{"crop_scale_min": 1, "eps": 1e-10, "gradient_noise": 0.1, "epochs": 2.6, "weight_decay": 0.4}
Rows from block 8 of the encoder, named by matrix and row number. Rows with one number belong to one neuron. Each number is 500 + 50 x the weight over its row's rms, rounded and kept within 0 to 999. All counts start at 0. Numbers have three digits each. After the name is the row's rms in percent of the matrix's.
# gate: MLP gate (encoder.blocks.8.mlp.gate.weight, 416x160), inputs 80-159
# fc1: MLP up (encoder.blocks.8.mlp.fc1.weight, 416x160), inputs 80-159
# fc2: MLP down (encoder.blocks.8.mlp.fc2.weight, 160x416, transposed), outputs 80-159
gate.23 098:520541527452439591562553546586522492433512496464521383480498559577565507533510516517556555594588554508570492494500424478522466451447507500492460495423442476504490494541506552486531464493536475545557457478484463581578427517460565463466486522
fc1.23 110:454581514555524546530566553486432577474508483562491595460516519478603548502518461495531420521469477464486409577489442581503462537537500500604581532514552537565538493490416617441503482398472456570574444490469573553527568477490447495466393461
fc2.23 101:525485422539568491570520481491496462520451458520421481508546543602480521493573510526615522524510566432443461524502442547449499514410439535489578364410487595452502577459431501497503533493463532518547412476550526544391582557550507476524460531
gate.24 105:581545503575479562518488482516517485555445573500466535498406495540511479475512495509476438462547528522560414531541567524583449461540524415564527567496499489487517447446412477524601474539424477548500473480470466543484534494415574558561521513
fc1.24 093:441520488578550490558453539557428452442529429415446454505467504530484552588466422579544462576545515543506466451405458482445581531550498517476503521481524561474552489539564480613484570565425555510537532448482460558531464474559442529590539499
fc2.24 098:506459541547485531548504537524534511438462562539469499440449503519524505448517529543537430550560551465528450517509462387420488427463442442526428431454537434453549603517449605528558497627478370441514517503527631461503507482594610526485519509
gate.25 100:485450503510455463512530529480525391452501502529540483514554547483591452534445442534547425450578580487555419413473445486521465491524547421483464492526492434442480538597503472559500547517511462533540476466459414490571589491421474442492482504
fc1.25 098:456541557566458543537546539517355504529596561413468482540504487459490476434568478426550405501475472568570546518487503487578504525496524523539434569447605472590474502535507488507439485445479472471499512446571543512486587473518449472459459511
fc2.25 091:521469381614440553481497511481492462529515492454528537562508379564494506413485425553478539501492577520524456530567480599431494463475551498491467533491444484469433503503533549541545475565499482566453467596493462518477492462480445449418465461
gate.26 107:501554471572484451547440501406492480481490444505487489456435540423537547515553501502571558502397467486505480429498510505481473568520481523414524430596598478506446483543464542522499472472477531477566576527533499412453566517537479470592528467
fc1.26 096:516402625559571438569499556468456515434501479557487498513489484542575552512524508402503450436460486493423421504533581481515511474515529561508448594555517552517496566432620522470433530549587486521455527542432546481428552540494576538556466497
fc2.26 112:450482587440480511488529497460564525407433521509438543471485524546562403492526493495577475534479568571534475439513512485402485506508507444460533484520529550473462536539501474461565574620583503533558528515578502501456600431445539441430519538
gate.27 098:514477509413463505560520523450547550496517408524517542501365478478427509530548446544499590512474500532472405595588589560450500492441547533523593497549556494395551501535518473536543460415449600513426502458571547542501464492485553530526489553
fc1.27 101:607524420455561465482475479585485605513477549429460422490526500475527489509496459481462451450444458464436579451448422433546545512487460568566467503504512580499466503539584454505527532455471562534461533479471552470509546507426434593478596505
fc2.27 099:486551518409462562563545549542546603495542416484482493490529502520446476535491525422476582553547485491464468538456374544502465521432552524530513441455577476525473509502495529431443455417569558533495463443570410364407482592548523556489513471
gate.28 101:554386614558410554448499467488408512540508525513431420463538488439494570561442517447510580437432600469570556464549527455555614522551540506528506522544509531525610443510450492537501510539574520444468563519483529452556439500399456413466430511
fc1.28 096:557439508461447487510542564464493482518480487479539569486484412544519495447401451487486613489458495508516504521517588439562494606514503493423466465464497541473559485420521541422450568491515458547552530486511429463493489558450492536473454594
fc2.28 108:454501446510463455474558489532626442488513549557448515501512415512566541518534506487435529422496601604498534523524465466476426495558433492371584450517520521480437449504516487403486514436455503508459505541623386425478520486511531496461515448
gate.29 095:489524473552564493466472518489537432563481515487529522403585520469506518546453527556498483436453509446452452513502462587420472422474440524612542451430550596549465475584560518510488575580460472406475484574514439503374525484516466575650470452
fc1.29 095:500444472502466609499484448474632497426544537454408452534429561542538541457518579414481429521542452584534468441495544474558530496479494560463506515462498437497450411467536537471549566479435497447503507547537506480503564480517561432471514463
fc2.29 097:557520553546510500565576422537524476509479492472466520474507530589505483506429484444467450540489421480489492414533525562466569528473578491575445523498530528465459501563494561468553556463480550477514448521448406538473520481509503579472424560
gate.30 100:420477529393446498514444420564453514524410505478491540424511489489495438427506459524569564466560515557453446481538455470442410431494476447502502508543469514443441556476531523493495531469449476525457511581470417492469503504437479430481474496
fc1.30 104:496581518540510524516468494542560575576547526564501471423489489566583573461537478399550546436452499395436468505409470507452478439445552501510552564503547439559472498541447466512459559561558517573503447471409596484547592496494443404450567519
fc2.30 107:477544465471422558584558585488541444482579510541458388541449533447680508523519539477495528453511434583522519449541471462502504514489424473470440490475530427436457469478533466467436566431514553510411520542510496406545424484578482491494443458
gate.31 101:430455397464535503494607561655535499443579518464459562563519411499503536398486536604494459498435434598465517467543471517534523484422516551475513542532434560404514479440502531479495452438485554579438563506518501502491468496518494479432493487
fc1.31 096:461470531516428455515546475512488533495529535526452441538529508568535427512406435512547479417467549458521528494540493482512491451571562552532502488496468483517474480393525495490465512572466421449456442434628455460543526560419436526481627443
fc2.31 102:470419495406502455446531415537406458430476556491498453537385428522471484453511504485533489564454524511501494494474446486497468477390534453511547485530501467467441492489491522467467546559595453504586610601453538542539510519494513555504452539
gate.32 101:446405449573460550415546479476535485478612532553505397457552500459439524466517452422458508476549448496558524603489449517611576592552481513612442561483547581518484519513525481486392507525489558505508449397464479532490461558435541477515524490
fc1.32 107:577463545448533504514523451476593473515428556478508555417448547427604514580499440426563528472537460548406505560470542532444507474458492544435558440523422566549469515472497450471440454542550562434557387506505477528590473476493544472473465559
fc2.32 109:529637493512547515503481542538551428445550424501430432571520509519548504415421525513520537537521511538498457530479504606531594457437562558484509512517480478488501479447577398554505468499584533564450505426496520455542503479511520465558422507
gate.33 091:545499485525600486462470551489592447540484567482526457372408457519552521449472574534471582438563526483395450505556513512521544551530572555482527470525455458559496572437497477536554535443569495629438479465394546494463483516480442473617470548
fc1.33 109:514481509535505458558531589601554504447483517430453412525533571574586472449573504498512531517527533450418479491548498581450437412480443555488506572544544472555485568470495531515554408481448563414491519545555509565561450459488502520509518506
fc2.33 109:543570571533529426502489509443501587436562485492440441497455407469493517476409427479526482481652470533512479538510513604499581553458495482453479466473534511460426428538635424473472526513546492445550502468489521488544465483494469530431506558